From a checkpoint of a small image autoencoder.
Model: 3.53M parameters, 64-pixel images, encoder arch convnext_v2, encoder norm layernorm, encoder activation star_relu, encoder patch size [4, 4], encoder depths [7, 7], encoder widths [96, 192], decoder norm groupnorm, decoder activation mish, decoder widths [64, 64, 128, 256].
Training: 7500 steps, batches of 192.
Data: 147500 training examples, 9.8 epochs.
Rows from block 13 of the encoder, named by matrix and row number. Rows with one number belong to one neuron. Each number is 128 + 32 x the weight over its row's rms, rounded and kept within 0 to 255. All counts start at 0. Numbers have three digits each. After the name is the row's rms in percent of the matrix's.
# fc1: MLP up (encoder.blocks.13.mlp.fc1.weight, 384x192), inputs 64-127
# fc2: MLP down (encoder.blocks.13.mlp.fc2.weight, 192x384, transposed), outputs 64-127
fc1.282 104:175136142147113156140154162206141100155137095140100104156160121067148122116145134115099167095136097160070115123125106056151163147149144151199150191125164141092149143136153169105129097185120115
fc1.283 128:102146106111172203119141154123117106079139125154075154143135162101106171205142075121102143135127120192143141162146119146154125090115122151128112123102114137126137123194110158082133094124139106
fc1.284 030:131155114127086138107135168105198089137102147131067118130145168127134092107173179172109109103070189150073102109123122141106179162163166106150156114096107089152144151105113105119149206165167093
fc1.285 043:140205163127178150118113135163137129167134142108111132094097140167125138136166116129141140179125190168109068099201128116105123109170085129133130109098172131124176154073163117117116196102123106
fc1.286 123:163097174155165199096179132099077107125132194123102123180157132096131041132090212052063107069112144138154152045185092090143082109095139126126146127166158165140159093119130147150137093157142126
fc1.287 031:080123162062126106155094168151118106118116100131116111102148082116175132152094113134103196117120123115136114074118058122126130116113091098118094182099095095096097160148102177151120180149054101
fc1.288 137:093181133155151095143133087130166124213116119087152133114161100146116091042134113147139153137138156052153143090068119148126111159100195123149143118168130134141135105157146138107166128115137132
fc1.289 105:134142141133151098103119148084187123118149135126201125094042100175130112119131161132137155123125180088129118118139136137211131115126073130180148149150138123137121128125087121143141083121127129
fc1.290 031:100158082165153166140173156164160158166091168164094143159142101106116107179122137156089171164119173165121069203134127150074094179161156108126114168138099113171089109134191174148138178093117095
fc1.291 029:142085107170150176080104129181167114120129124135159091178108112121195155100105181093148093073095146107102122133140152154167123070150157091123169106168124131107147148153092156120165212081154153
fc1.292 116:113092130168125125059216174088081100200155158120133118176132149046199109164059120125150076107125172172139119065105159173198117164171114120143120091121140107136168138134158081081124092164113111
fc1.293 027:094183164138127087149149141155124169112134106136170087121092148121139137116128150180098105089158142116173146139145154071172177086103081188114119097099182075146178136111125141114154184189077130
fc1.294 129:132160132100123101141122120097089127139115114093071100094062137074141087104112155122148100140129127135135143091134207052164148133106097089198143171121115171188102083097060099150149092133179138
fc1.295 030:116131095102185110102112155083118084141114161146095064118103137155108139136136091153170173104123183164076151150169078116084070116180071124147103101141152127104137108110159115122082240081139103
fc1.296 143:065101055082114159131116112077201106107109124107097125161177143175123173169106077120123120162092127153154085177144094134105188084192082080089108115162111131118121175159159138193161109140137123
fc1.297 114:183114113135169142103113158158142109105126148117165144100107075135099149131087161184142198119166135197116094090094147187179102100096126159224165191144111108166159081115026089091195088122112155
fc1.298 144:120064156101113196124135128137093102147138188105184141170195191139151060061123078129151121157120085093169102137201124103139144146145146102134108150153121128082127145114151163147131133116152131
fc1.299 121:094131167138147089108171133083112069126139114161023175141155145147133120219096196105142095109132154064116117147125178124157113094103121080083132156174097140165125152117137111132058123133131112
fc1.300 026:079115128150145169200085087104119087142133125144079105172148175087166160138141175100086124127134111145131106153151144151111142092091151140076172129129147110107135156135153109059159194149119110
fc1.301 077:131163128129150139098173122146129113111172140097083139141141195080084126092143102137115094160176153129092088127126147143141093157125112100167130175141105153139126092116198132106096213119153079
fc1.302 123:113132027119124109102144122110114147125121106082099143131152114162109178160136161167112106093135121080100114117099154192100129163151158132104091105144098121131157135166163135143117116097101153
fc1.303 134:087154150071131068102149117184153079125166124099171146114232128199128145152141113124080132117105122135173148082085110140106100074119067103151119133171159135076142140113148158088150144124112108
fc1.304 064:120116151155160153097086078151138100105089108149117109177136201134156129094151139139122253078102133118110105139164130070126131101136111157054167131125133088141117133107041112124091214143136134
fc1.305 119:160101119105123149132222106145076142148114136142179092125202189032135189169100117142094200107127106079106112086177119058132143176133080152125141169134180136172138186118094131127136109132081125
fc1.306 030:065126143145119132106143151128075116155114130128149121124164070183124138168114097116156136085131152144124096092116150108142116154194103063086127092066139128156087143192071100180130180143114145
fc1.307 157:120062133172126090162128146149087128140121181119142139133140113107098100202116130118144139153064125165148085140054138129116100185086138133095146122113165109107103064142104167094135123104145107
fc1.308 094:129145136105127173108108107089168121121134167153118139137130150161110128123088097120104136076123154152167154109137131121136105099109137109060094149093155160103163110117075163148182196160061138
fc1.309 119:157145129132153179061190099099126110096136147122117078151144147116115006170060176122106157090150145120142118077155115152122150129123098140136162147095167120169138166108116119150142093130128127
fc1.310 035:105090142139164125087090137138157143139151179167108093198183137115156040155104065106065153113143144090120146126178092106166100136144071131106168164121163087124086187094073145133086244116128124
fc1.311 031:130176104191137115197136090182097155100096086130067158177092137107125069144127118108162116111133099103084131179124129111132120132135118187116091147095095173136127153094139107178115209162099118
fc1.312 080:108174182097099118109090105088136159115138181134126238183119149139105156087096087122114101114124102090112087127158169127133074126166083154149147180173157140140153122136114191140100212115076126
fc1.313 137:141132099097152109119135200177127095172130134126095166136077153116168173139115193091127143063175103049129113178101160084166097136071114105150167180162136169171137144138069176110121102147130125
fc1.314 094:109143073077101098144068190131137185106136103139124102135114127182160110102135118087106162098109104133157091179181074200137177096181129123079127061109124126138091114149097116181105085092129103
fc1.315 070:132121105119147130132089164189136159101104155114167162195055102139181143169125156115153109145112108102128159157154060152096069127112064142115142111202121120164195163135117097105133241106143135
fc1.316 031:138189136084109088116159108113099144131112146179177144110114174106122155112123098143114154116102146103086108114181175084163157142110143104124207094123130103142103115153119170117101211128110103
fc1.317 035:086125071106174165179143139126114078157173077120137190155079128134157125096116099182081151119140189092131128107108167126096099167083096116164157093145186165128114083087140146145142230125127130
fc1.318 031:077157106132141201104087127177152120099113097120149113169122156149190154094164134116112109145156147142107187143140152110080170144116099146122121117143091156173155105115094109103060168114058200
fc1.319 141:057161128106080098136165146157047180157081125114172149107115125110106127126147137134077113104120181128106106115116104108150092119140079186116063145131108067136171132114112112066109093154113131
fc1.320 148:080096101173131121112141149146131116139142106135090172168141150154140135160140104092125136146105120124105118221092145071145135142094146127153132118086136129119133215134106162139130129105115151
fc1.321 137:096146135164112127108130099137158094173147121124075167140157154141134133156134133139092123103141130143098138151111126168075092132146097129118167131107142198122135118113108171145125124161134123
fc1.322 136:140139148118138186106151124164115136148113149116144140133149139141120097161120093135099120148075113084144130142136134160109126059175238156095119149124077129124158125129138131095139119152123113
fc1.323 031:106122113124155184093154127133099133125179177139166124128148156112138176079167112103062124148028138111108160106142128103159094149170104119085179143143093123139136137156151139140064160084152027
fc1.324 133:155126068129158108129098122130109072195130084125136136191150092173164106177140071155117127106160170039133124127128115182118094097114178104128083131132178101148099073136167105143141155158147111
fc1.325 056:116158091149139181140131103109093112143142169108131125150145118106134106148170158156147141066129101132081104135110099098138163136127118131113085093124142163116121082178204110148113190117094081
fc1.326 137:170080130125117145158117089160144103131118164144182155133169133140096170155120136163148099137104149113105115146102155108098168165131125132161136160090129138118106192094140148158167150152171151
fc1.327 035:143103113159189140180102155136126159146156142101125168109129107139126081165141196084092101070085108126077137153119136156191142105128163130192183113156124140155148125151119103142075164110089123
fc1.328 126:149030135142133174122158136165180103145122135150115117167133173105133168192113141137137132178043102059100192165146114153138150165127119176064107113104168110092157195108209153090141115160084140
fc1.329 115:173162119137137074094112173146119161144142106125085152049063120168161063178086165154175085121097143155096167112168162185182150170165118132115117079143146144127144075126134118117132089146113135
fc1.330 043:107138172130157105158090129152236162122112127168136105130106116103103042139151159117149092077107124091125168124104117164127082134121100118108136132131115113094105176124118090076073222177027141
fc1.331 115:133102151154150177115074125126149122128115156180156121180160110076155073084092076141171114162093103117130103173133112147071150132081142128086123126040152125115137170059134115119188121118176112
fc1.332 134:132139168094117166148124134168137114155131161132211124134118178165121129103101110102089122156187120077185096135112141161100166103128177085136124145127148192170127137165093128142165119104113164
fc1.333 055:121140123110100117181128131107158135123130112136164199147161158119146144108198144144124115129135174124063095099131096172158158094150126087084107125151125110105186107160109080138161194162142057
fc1.334 088:080139170106113105092104145116102165198138101097107124160114170167139133113153085164113075079230117121135121085156186139119133083147120107132105141108101141151104116125052097105153115115135141
fc1.335 119:096114216144121083104122119141132121117136177139077080134082156178105076141123091169119158133084116144134185128169149131160168109136124124142129107117152100153134123118084098135113114119120158
fc1.336 112:097098115152131029109109134107101080103107146100121143104169137106157145105074135145162101150119109125165073151179144131078134140136036092167098135133124214162151165112136127145145125083155156
fc1.337 106:090132136136128110109088151142135149102162131166161094172123151193165093100191075160165024155116170126215125129132203111129128136173088144158105104122123154118153116142139124138147103161150100
fc1.338 076:210115131138149081165113166117106129161112132149143101105107171126156044190095147104136181087046151146120073154185158163099140155128177131156169192133129119088103108147131089108102195119113152
fc1.339 115:150126118156137121139050157130145182127121102118086103156075153164141236139170083095177170126097110069096164135163104159125152143169100154133122151136171101115120094129114093162125095138090114
fc1.340 058:164160189129153123127096092087120206065100099126096143146127184089131156112102131110068111154182142114108150097136106126113133081155078141211082118190037107136192138145137122145130207159078121
fc1.341 119:130125063127132113096130150127117174202132151108141079156103122151147131130130178140171122133152101144137141110120077091128064133069118155061143081141159183150144025143091143174181082160143122
fc1.342 128:160053148126105148127161117172154106164142130126145186129116113118108138101088107175187127063188146165154125146154103150153050092099102140149131126184159107135152163155095108100150095135121164
fc1.343 041:140173054140127187121090123087145113205103215195171124120157144131154100113112097137177130077136204128149132162119114151133144183170149165150105114144147115141119118099156180151080160147129085
fc1.344 049:129142116101170135152148107082160122120103069147115116132164127059142148129094114156121026155199152173129071124087095148155114135121107156137130152166133163105183146161145187145094239125105111
fc1.345 106:170149000125111114146144141148086146124145136112085138126141151173123225165120106103106095118175112058150152131175108117153112139129121117086078095123178116158139087174082163109147116142119140
fc1.346 123:165145135121100096120126120084130125085167104161152121186138126127077110110109075056154086134178140172115100130178176147136110124164145148176142193109143100106128142110080131092098096141175118
fc1.347 030:136143085156130156121168166111147106096166081096106129159159182092108101130141102177096132109059098127126159104148168138183111102162154189131144170097166154091157092143163063178112183120150144
fc1.348 033:163069096131084174110162145119169118144050131116099096061142172107090171120115058134136143109111118142121160121161103163168120179110038162115108124108082127111117128163212068153104203095056167
fc1.349 028:155108124104214168144180127093156097116086152153123086151088148106150082165132076174127120107063152143171074179090165185093084169091174098096159183083096085116152160091099146159116204095138105
fc1.350 053:144111141162144139172141138142148122125072088116183095103091078132146120149105157112105128101145097101133157178096069122090093093119090125081099097115141155092159145114097087104119222110121184
fc1.351 107:193116120105153224102089150069131087141131132153146096136113122029158165119146098147141112165156125126129205105140085087146158068120105109147141167130160141136145088144094099146091085117191090
fc1.352 138:121056145121138086169130137126178126123166087157130075130097131129131148131156116144114107115029137084107115116089077123136121138148150106136121131143118185085074175141147135138135143156145115
fc1.353 044:129097098134140154169104143132182079082136146139156027129108108168102096130070059129151113133168109132113085124073149094168209117142101209155114166113138126125179127123118123168130164110101048
fc1.354 030:110086121087187115162076143127164105074155172123117117129075157105127144169109160071121100080128173124099094176112151083147111161150186154125106133136154117143115101161160145164131153168077109
fc1.355 075:096113172142195148165087072144151161108130135203168153164078231114049188196128097116078101093151118125116178080160093148107141115128140123168106137107122085102136087136094127131112168102148151
fc1.356 028:116152123115125165130064105158118144131133187101138122180105119129145127126060172153160180123127116143131123104188128052121094151102105083165128164143099129157166129154176069149173178086118177
fc1.357 145:206078170117146103133124200159086118109143099135053191165085124114155129172152141098152116089093117092149131194154120066138083123121145172160170145152131143119115193104102183091149111146173116
fc1.358 034:172203143162190122131080196100159122124091191065152088139062116156173141103211114084127103184177141126162108147146153074132156092138140120133155123093129121168106115087100128143066178100131123
fc1.359 096:118128072125124151122160133150085144152125164068106137092158119059155144139103095098159179125175146149110111123095164132217108104108158159115130102152092117132194110163136079107144078127128126
fc1.360 099:143120144137145146144121139174147124122144170157191140128173128193138163164120106163142189173037155163140149136093084177148152132141148136071125056188126126130179140161206088123120091200119121
fc1.361 121:139114175146130104152089113143115108121116105121126111117168169117131126159117169133142105072020128155113149142110118091129094090169146126168148117144085085132129139135134122060136134118095186
fc1.362 030:114165097113195118095103127128157115133150177134110085101140092090169113120102100135119084111115144135132118084088200111098146169133159111133181154082150167177154146117091096123141190123113095
fc1.363 079:148116154154133062144105163139147103121138146133094090161159135235143060188179107145134160062110145092077106141122061078112115131119121115115179115152158155136119138090141197125148164119158156
fc1.364 131:185090079165122134109131139167167133109110159115119138102114113093118192054132119112160158108158105207122105149115104150126082076085119148122130087075151095125108094165093148090126123143105183
fc1.365 030:153135136139136169136147134145115087148160121183171109105115155161152131093121140138164160149127058150108152099166124152161103168108112186159145114074138145129141141099061120084157192127143159
fc1.366 117:115093226132147100084125160145189087138115149119158109136123085132142157123124134164152110115173104082156125136101155155151086066078138153120109124145101192159127111089135123103138116149151195
fc1.367 060:136173151143115197111095159135098133071125126109140140171091148139128075118129152120134076096126118140058124139120128168163193110138095170181095120108103179110131107139168102147148255130093104
fc1.368 114:100154128156133178146132115143191134134096139132217122138112180117096182112145104164142123118120140069145133146081059189064111171148128145134105121125116077113119093172152103081117090148112149
fc1.369 116:121149066104090082143121137150159095075123131136223102087149101124091144161094153132133160131124126133124099075127102181140124140186127118098108110144095140145139142171174113098111081122067116
fc1.370 150:068128124165085060113085116156078150183087121148087106121102137131105180088121131138160139145107163155158147128187126078113095112106137160089104101130126153123193111129111115134106106145098127
fc1.371 137:085150093113113118156187174125122111146135140119138093105151107108143161206107095112142112156090084128182100139165122109115152167106179129103119087166163095128091133073123121114140148129126116
fc1.372 133:164188119141141106121087179075163087102120132131147142109088146153121089133087161123107108111146137128116112115132150230173152084138081112218125155099135091139134161132042098072146094148132144
fc1.373 063:117106153129143162093087110150158176109115122070097088080137187080137125169143179065141191098141118101133104108095147108138121116122103114183145156118119112159113149108119156101133198136185119
fc1.374 114:191143169107129159102143098140168165168122151128107097191081144130149129065096105118134143108151161143138143115130118158137119079132142157149157126100131113109163097137081109121177088120165125
fc1.375 061:160127120130184176077144125130147165159175147129170102122124182188138125142118162178070124119123122129135170145125127083111091124112135085134144141116134178096120151189074075114145198141175095
fc1.376 127:154154154153135226098107162102090140099114174144196176130147158142124071101116121125058114119150121160148110153147113146120132156133148119161125133149088138158113096156120154138128125120206118
fc1.377 127:156110081115090036108173145112136124130123139101081207082148118136100049099105185166104131218109137108088092149133131073157164141119148116130104111123115159124137113121115130127140129073135111
fc1.378 099:127148141104128157065200108112122103178137173136091103132124162081146091101071174149098176117155146133101125034103126158200126098109100117103184123087121157146130161099088100122141079106118130
fc2.282 110:138049138108174108156070179169128120124112109123028072120171117196144116110109119120157154119125112094088096118183100171126159154119157109120152147098111110118144086145129118168161109120116148
fc2.283 104:098159164089093037170102150123128162161150133139106118137118105132136163194164113121113110121148151138136107147119085122122122094093120117172097084165140123105064121126139133138083103103169102
fc2.284 092:155108180160200173099206140133141123161149094173176164160131158150124154091090148114180119083159152103058131100203065098113162134142082144134091059083163116116139190134049131138126157188135070
fc2.285 086:136134165132070161101161150178124082058128138134122116042150103112074115125091126158155146107122137153084172137186102122108160170091182090137154150146130128146134103165123153135143152141128102
fc2.286 110:136146061109174110118181100098137113164135078067096125142113104099119028076087089125114196103095134109129082097141039114154105099165099122141135091163133121093153131020136134163124102163106093
fc2.287 088:143126145098151099118093110147128116174135136160142124042125116098132140082120162127144164088128129099049103136127124148104147125102164149129121182160174140147201133150241141110169135100137091
fc2.288 103:131100158112160144105101084112154131073125102134137128154115117158085108098091150117144105189114107183160122115156141097116124152145142122112133118171193121062086159162113173127153191159121129
fc2.289 127:046113137136111135085096185154096172094133111072218132123121126147103128120136125145096107109107123148129139129150126076169125136101094113102117142176105112133159158161174141116183063135151128
fc2.290 093:137128135069076082056164142169092117110168146102147088106148082146112134125186105135103212070152092081196125151133137166141127086160116110086206082139130142157138104140119115126102133143124147
fc2.291 077:126079206155078054158171090109123073127108189092103131070133120135107087117154136105178128097144134100078085165141129154141176153093093142142184132124103116118114160118101088097190169151136117
fc2.292 093:126126130150151145164189133137112130100181118099129149150089119201153120133101158146161225134115137084158131135146126174148152131177117137110124142099121132103111093110123135172164064138091102
fc2.293 098:106061186115192079167144101141074127160124162123149127107115157114082157141165162128144154123092077096129108180123104066112168112102150100087158119114141113115115126122142128149182128131115091
fc2.294 103:158070143104128162123152140108172097144144154147059123153066132167161074118139135106177116145152096120124111109137184110134117149148130127150106137141072117140118192115132161162061118167171133
fc2.295 102:105100116144073127107039119177130156141162130148175131138083093119129138132119089100118148101112093076136151110163089118133119115161100156168143146144072107134098187153063056114086138068135066
fc2.296 099:133135195131148121141127127047113096146118160133056148043166131173136135133124123160132133138086108118133163163109069128141138157118106084187154101113206120096181113140094148116173203099120109
fc2.297 097:133161157136114149115125156111105154174129153161151156172107070162139220117158099131128097121128158114112159113153132155089097086125145105040091142126103153111120193170138116130047049128140104
fc2.298 101:116212097105101098117132102125114187130159148096213126082203148092152077094096100096136108162141172101101136131054151147112105146122075133115104132124149075122113126091134150151157165100077130
fc2.299 095:137135095114129165090115138140151173100150130142060105104125133236116119149151125127123052137111055143138125112100179133155129113109164138152127160180125088142124149142108145121146194200136147
fc2.300 087:163107114188120122135116136122182154147108160145135113107145111151176107097151137172097112159150137155042145125070118082160125083138089103084110194107118139133140136132140166173100119125119055
fc2.301 088:119096136159160140151080186193106142124087125118144085224094115100155138091092149152087125126145101136160123057148145145128144108100127125087174249199178181107136128135099102181151156114143129
fc2.302 106:103140231141103129117135089116149116131142135124101114154161067147085217145084072118104163101132125142106100086155162075122125126122127115091106091125120123126120154176071132133133130127157126
fc2.303 111:108086116083138157158085146101115169154122105135113136138153115207158133128114099126107112165103149083185095102121119124132038091096091174098100172167129088075080135150141152132058154091131100
fc2.304 094:122123120110077084083222143104108162128144070142067176103156136180146137111117189142159136128125129158164115140119131128158132128113071129093043131103151124106172129096187167092165148090112132
fc2.305 102:139112156131103110145149123168147136134112127157197149116127118156177130137130149094124111107114131148129102116127110098113165144104089109194121120150096138108098079114138120155193108189137118
fc2.306 084:137104121126160150117124151093115144178139093144156133104198148126130129096103119138119142128081122106143154099135119113127105096158161101143127111146114166111144142153141166128156133144118089
fc2.307 096:145183184123185086125106148165145112052116114076206084096114138152102109164102112132125112178103180096137106158139130149127098150141102104129054104140122162090083204191107143180061182113153114
fc2.308 085:124138107132131187165099131087124122118140082122151123119152094089094147174173132157176155107131116112000135126122100085128119160101191106174106136124195146105072129111090087097137097129139102
fc2.309 099:100089092106113136129176122114111118174108125193105184105138162108192078135107098133077175128125151118144115118139059107122174170158109115204126160104134152130119103094131155124135058166135124
fc2.310 086:114158162138162132144121125144105081120082218119136154206164162120078167130197151110161147154096137149111104118119136150151134091124178163167123121154020130157188158125113137155181149169108136
fc2.311 081:095145151179151098102197166156144110134120140123166133148150113149134104128212119100128163118163077093166115142152100151125137082140092128121129154123083075156200180089149079101173137137114171
fc2.312 091:118165148156138088142177116137111106151118159150154157086164121091115147142157106121110142139085130171138121161085100128053075143157146100139070061126155119133135074132121112104222130114130155
fc2.313 109:091074195122116111115138189126114133077177126138138073165103173176140173088186127147144105122193149153108166113125193080154128142121119145110131144129114093147125129183164165098123128113148103
fc2.314 105:110143168137126128114119189129110146132130121158148142118156206051125116116117135141066185113097100099146166160091062065106140137115123136216136140146161131159126088112076153087107063148169123
fc2.315 099:074094145077154155118133131146129120152093140143109110097142135169137118141083201168194159141096146166115093101132125092140165092135141121123122190135092134133140153123185114063106128137137112
fc2.316 092:124083118112141148096169108078110154197138124158137114165120139096138132154088149093134181108099098120132110143109132195116171136150171123105085190127217134123119139141131156091225123115124115
fc2.317 096:144134170168130098119151105080097111187106149123120141047082098082112154107162132123084137120060155174158067103100134084146147100071101108120130160177142157128093137104123123155129178122162142
fc2.318 092:120084067114159093110138110167149091096088130124141136172178171144165124158091147126155163096126108115047103105106114189151154132215170204127158118111136113162190102136128194133105126166112092
fc2.319 103:098027104106101139136123133147131105162115167159171120210099110112094048159153059113141116110121089119125091140137131134135108103099077131097158128153152141101105162095139167079157143137105178
fc2.320 103:156125165159192113219094114137158148122095103133066123088116126164141136164140149100110104173131167095106147135162142212064064164144115139128133130107142145112130119113147152114114172134096157
fc2.321 112:108113110177115146135159120145148131124106162108064136095097104130187135141129124132130133143188135137120113113109129103141123099114075123135127105089128122138147123134159149178197146089140080
fc2.322 106:143099034146098081084103130086137106116153146120179094137124092130140097159110126098109156093085085113144130151143181075109169080152199161076110143091084116132116121096082123179132149098150098
fc2.323 100:128155150122175110161127085168075105174152154142114151242151104104102143156117146144086112103100100177175141122075112113192153121143063093122161089149130172138121132138155165161235171158128091
fc2.324 082:111114156140126197158129092113128128076156203088113074162139117151152146132134127114116047147193124121122102141143158085143125158128170148117119108134089145157112185147095124158105168127149102
fc2.325 105:112089138083046121102179134109138161127065131156162155154123088123147149126038098158181154101112123129152130133126104129103134149147202135125091101142089150087126105115131131082151104099129099
fc2.326 100:127090163132132109107138130172170114075147176113164066166158132102139128125137131114124113157102066148157111130200163108138165152086115141068095150150155164170151065079102128084131136112113143
fc2.327 089:127129100088084107112095104078140176115150105160132141152165135090147127109157158118131038082111159158080127137152146092113152143166082118077073159130118122179022118123106169156126124136125180
fc2.328 106:104184123120096078103138156160162140103109135133107123100133142093147153146118131103100127144043163192108061146118070113139131115144106131232138127091160145126101102135137122160111115129107159
fc2.329 113:178131186110115193137100137134173142124127124170022095167154136152090076149102146101131170136089134121128144090090175154135119169153132146139133180131122089186147128142164177105098084133145122
fc2.330 084:160115114135066158169118131133116150107096103141160086163118152129126129136178131139149101097123121144079098153099129105105128120158110117152207173147167140141143102119091105172136153155151068
fc2.331 105:161127173127153072150157157157152088125131104084186047152188136141130086069101128133155117137064154113171162104161107138137110107109103168157113081131099141114119106093117103135151181108160123
fc2.332 126:112083030157106084146149117112123139107116118144255138084105153158175115071135146142094122143228114168216163129150134092127135160110153107146149118085141120164139123131076103078105154142129113
fc2.333 097:159119140121188176125122124083123068173124116134125125090136182133175147140120167134157108076136120148150114158109142145119094125144197139155121177183148131089078106092140181141133169142134070
fc2.334 104:169120066157153125157149088104147164081131139131137183115151143157118131142140127112124087094232138124150120113084124123135111172181126164117151090131122127126128143126129148122068182132147098
fc2.335 122:126146015113159150193122189136130141136106160112099180126080163122178104114150109109148127120111090097105076119119173163110145135128111109123165093168106158110153124085149111145190132122143111
fc2.336 123:103115157102172171119153112126089127190143158145144099145130138088154114112134135128166145135102132092147186118106096084092090126111022155167128092113138095130167108141173096105143214124103099
fc2.337 096:120180146116089110185136091117102105130120100172154192110114142078120147138053131100145201137097153158138116117128229141111151129134099114171125115100080133142131118156116120098123118100114128
fc2.338 110:125129159126085140141117120115151082110148173113146158131080157189155166148106163117129138094127142148139130155191121155118138128130066124184174086139118128149191139112044082160247177173158106
fc2.339 103:115180147121075156036119125131134124102141130198023139163141167062105223140115144116164151143149123164077107113100153083088141132136130108112131145077110155188094123148144134124115122118126120
fc2.340 087:148142127197082083094107103101153096111072155092106122063127162105109109190125102149136169163130133136018096129123139164128112098134133114111115138157102070165155121141158086078157124113097124
fc2.341 124:066158216131121133147092118181104147037175114109174173166129155126111196107120095135130115122147146142131128136184042149149086150108133156216129100141136187110115156118110134117124107131123114
fc2.342 126:120193146132148117140173074169120134128129188100130079091143108147131106115120145147164071122210158138159103144104085136124109129118180113132154114150154137150095112153089110136147106137114214
fc2.343 100:153115121115100112168076138109050076166125093147147172139070122093124108110151139151066155147179124080090142138160151119128135118142152154143156054066180153177179135109138081142181146134107152
fc2.344 080:114163126127099149087139125148099118187113158123107117017126158156164166131102154124128134115103101178113142141118122148138133121160027148125115114116171145138245135149111144147241131096167102
fc2.345 116:163116212135106140205172091122125079153124119125098127133086133142065223129173154138114135142219120159182127108066085163151093153152138124142140120081142109136080164183074136123149155129139122
fc2.346 091:157138140133141201132171102095129108092159125106159181156087148122182117057088095169173187123185133115095083112121119156135180107162141140071144137085104154133101104121144160099132127122133169
fc2.347 099:152116139160189106144107087106122112078103140083121166113121106156136146140111098113135189142125057194095092150148124121130103143141179149104115154106069122103141173163099140136026091189140137
fc2.348 083:139148093151120109178168103138133089112169105119165126045136129084095117100117135110166146128110173107128073089098143177141118132161115179119081094138116116184177141117122103172101139116123100
fc2.349 094:113122141099125142122086048158107182178121135096147122038130139049083120124112163118136117123106079141243137110175166176108128136115131124146129111147097169143105133133055124149107126088115086
fc2.350 081:126098160096146145076114094164061155144131046140117127159147095104141145124129135118179132097156157079090151141135111098108092125107161094156067062152106141143144114146180150144119135110133101
fc2.351 093:075168181135144080161096079160111129113115107134173133145163155199143214135113126152127141152129144180104121112133062123145104133142108153109114112048092128138184141124104171128100108138063096
fc2.352 091:116111098065147113065111096084123131118142191075116102150120118042106104122113163096138143119104066158083159132134059108112095110165095136130130105150125096113208125118158132161062195079114123
fc2.353 099:128169173172123130210167119197105116172189136138134141121095140150153184126188116108167079114101149123206119111111176146104120150133120121140175161174205161109080130110146114143132127114108178
fc2.354 081:118136179133106178102110097115159086131127211137115148139077134089130114162153125149111197127176113089167085161074102049130144142135119117097138154132146153148113135127099125130093129136158055
fc2.355 107:098090131169215155198160182148125135130101153132145112169153187122109112134147160174188103126137102116208130079184124195150083118165158118114179100166077121135131174121076176191136138151126101
fc2.356 097:114102101107086142132142122106073072162106155112139160194122143072116188136152117160117177136112119167218192144082120164163105138109164161193106148117159165164140151107134099143108163081132169
fc2.357 108:179186057151116120121111116150100109179125121080138076090069150062129106182113122088133162128034145126151108107086143101136116126151146091067138145150132133122120091127140165153111158130137070
fc2.358 088:139128176142141127049164101124084157099103187136144143063143107133141127143142133105093174067032157113055155113141138104158106158142165113144143124147111133106040095129186123109179130128124079
fc2.359 139:120203214113120154153138110148126154142097147140134100122106120145101123129121154115175074115165122141114129096138177161188109115152155123044114131132140152121103131126139151128140084132087135
fc2.360 107:165163058129107068143102135127127178154101149098168124100148138100138093173124149101098146153059109112148150140160141134137083122132159073185110149155132141097124091106174101095142057139122123
fc2.361 108:158171128107073122158177122142111142156141124106106090210176153057114100146087066105149135136084183091088113139080122157135125107105106143088083035131051130115189102157075099134135156139137160
fc2.362 099:169142118127111117164142124131110079122128110144104133150090138117132155104164102126123139112105114120082126109149118157128125127131094158106173110102123134091146099179219140176128129147101140
fc2.363 088:158113160136074156146101138150120079169109164141092139171140129122147152149126092109155126086074167160079142131179063107140130135120064077121161099149138132181131135147157080122219156097122133
fc2.364 098:164119166112136125055077172114142106122156066081125082173095118120124151070161068142190090103126118095125128158136103118156121126105094148108116101072227127133145135145119106141153174146173153
fc2.365 091:110102115189223121118153159178129137142129168128130166151159146146108148142170136150188084148152063077129103124177129109126135137115195125148138080184088161136080146105187113165152119121109103
fc2.366 110:082148070085139129087140178117098126142123093149185140150145112136154135119150114094154121113111137201110137156153132116142086089125162116175094122152136138114153150104132094130122145130127167
fc2.367 097:156133062166121115096142117143130054137084165100106117081098120091151108133137127082175176152078162166139179143127099143174068127125171160141101111148115170093142106156121109133130117093120091
fc2.368 102:121106164112160085105120121145108090117130109105230125102098119107170170114136140123145125117118090198140138102128049073130103140109152147064097121087136120103126173120130119144142132144116129
fc2.369 119:142142206121076169126129144140125156182085143155255106183142091026133087135148144119122113126112122147086130142092136115140090138133127099091158129140125121125140097161116145081101068160145109
fc2.370 094:141160136123151208146150134166122109055148166125067114135158093120153169090108085146148072116170093111170083164105185187142151144119152082135161118150153135108119113102100078134141168188169125
fc2.371 105:130114175113155173110094138132135166163201176117177082205145085142148162120105154121138066177083150104162150136152129157069119136127134107166150098094161158127150111086144162110095107187132112
fc2.372 098:125111153128112152149141156109129170164128132155165132169151104136152083093144093142090177101147125095138164142157152090107143104144116125003141129157108164135123081080108135075098086134147161
fc2.373 084:110180197120112078179188143091108112204163158143111122125133099128166110125118161166101129054100152176137173096088102108145135120136083101169166098137060104158163187142088114180164135154122106
fc2.374 160:155124037155175101132082146139113118080096102129121185132102166137139120098118157153115184123115097115134125142132086138134140114165145088192056131087121153114143125119112115161089103128112115
fc2.375 098:124142141077115173225159136142118106127129150111119141049106133092106133127138136163130116062160148119078156162130112078139124129095172144080123158062102146082148117105157095128149127191135125
fc2.376 092:182122098151147113141103117108115129091137063110188119128144117125184076123168065129138162110117118155105109121123063103119120145125211104115103159141104137136073131113149139161119161129137132
fc2.377 075:127106144089132188067094146094132133172113147126105126141160133186099134088116134176128200152125163154127124086103090165147142143136160133107149120113111156122125165125156114096149180185099173
fc2.378 095:117088058110114118138140095141132147148093108155113193171154139166141119035118111087133170153170125178129154114170180133126093134129115140124065130087098115104140138080132123070100097124111067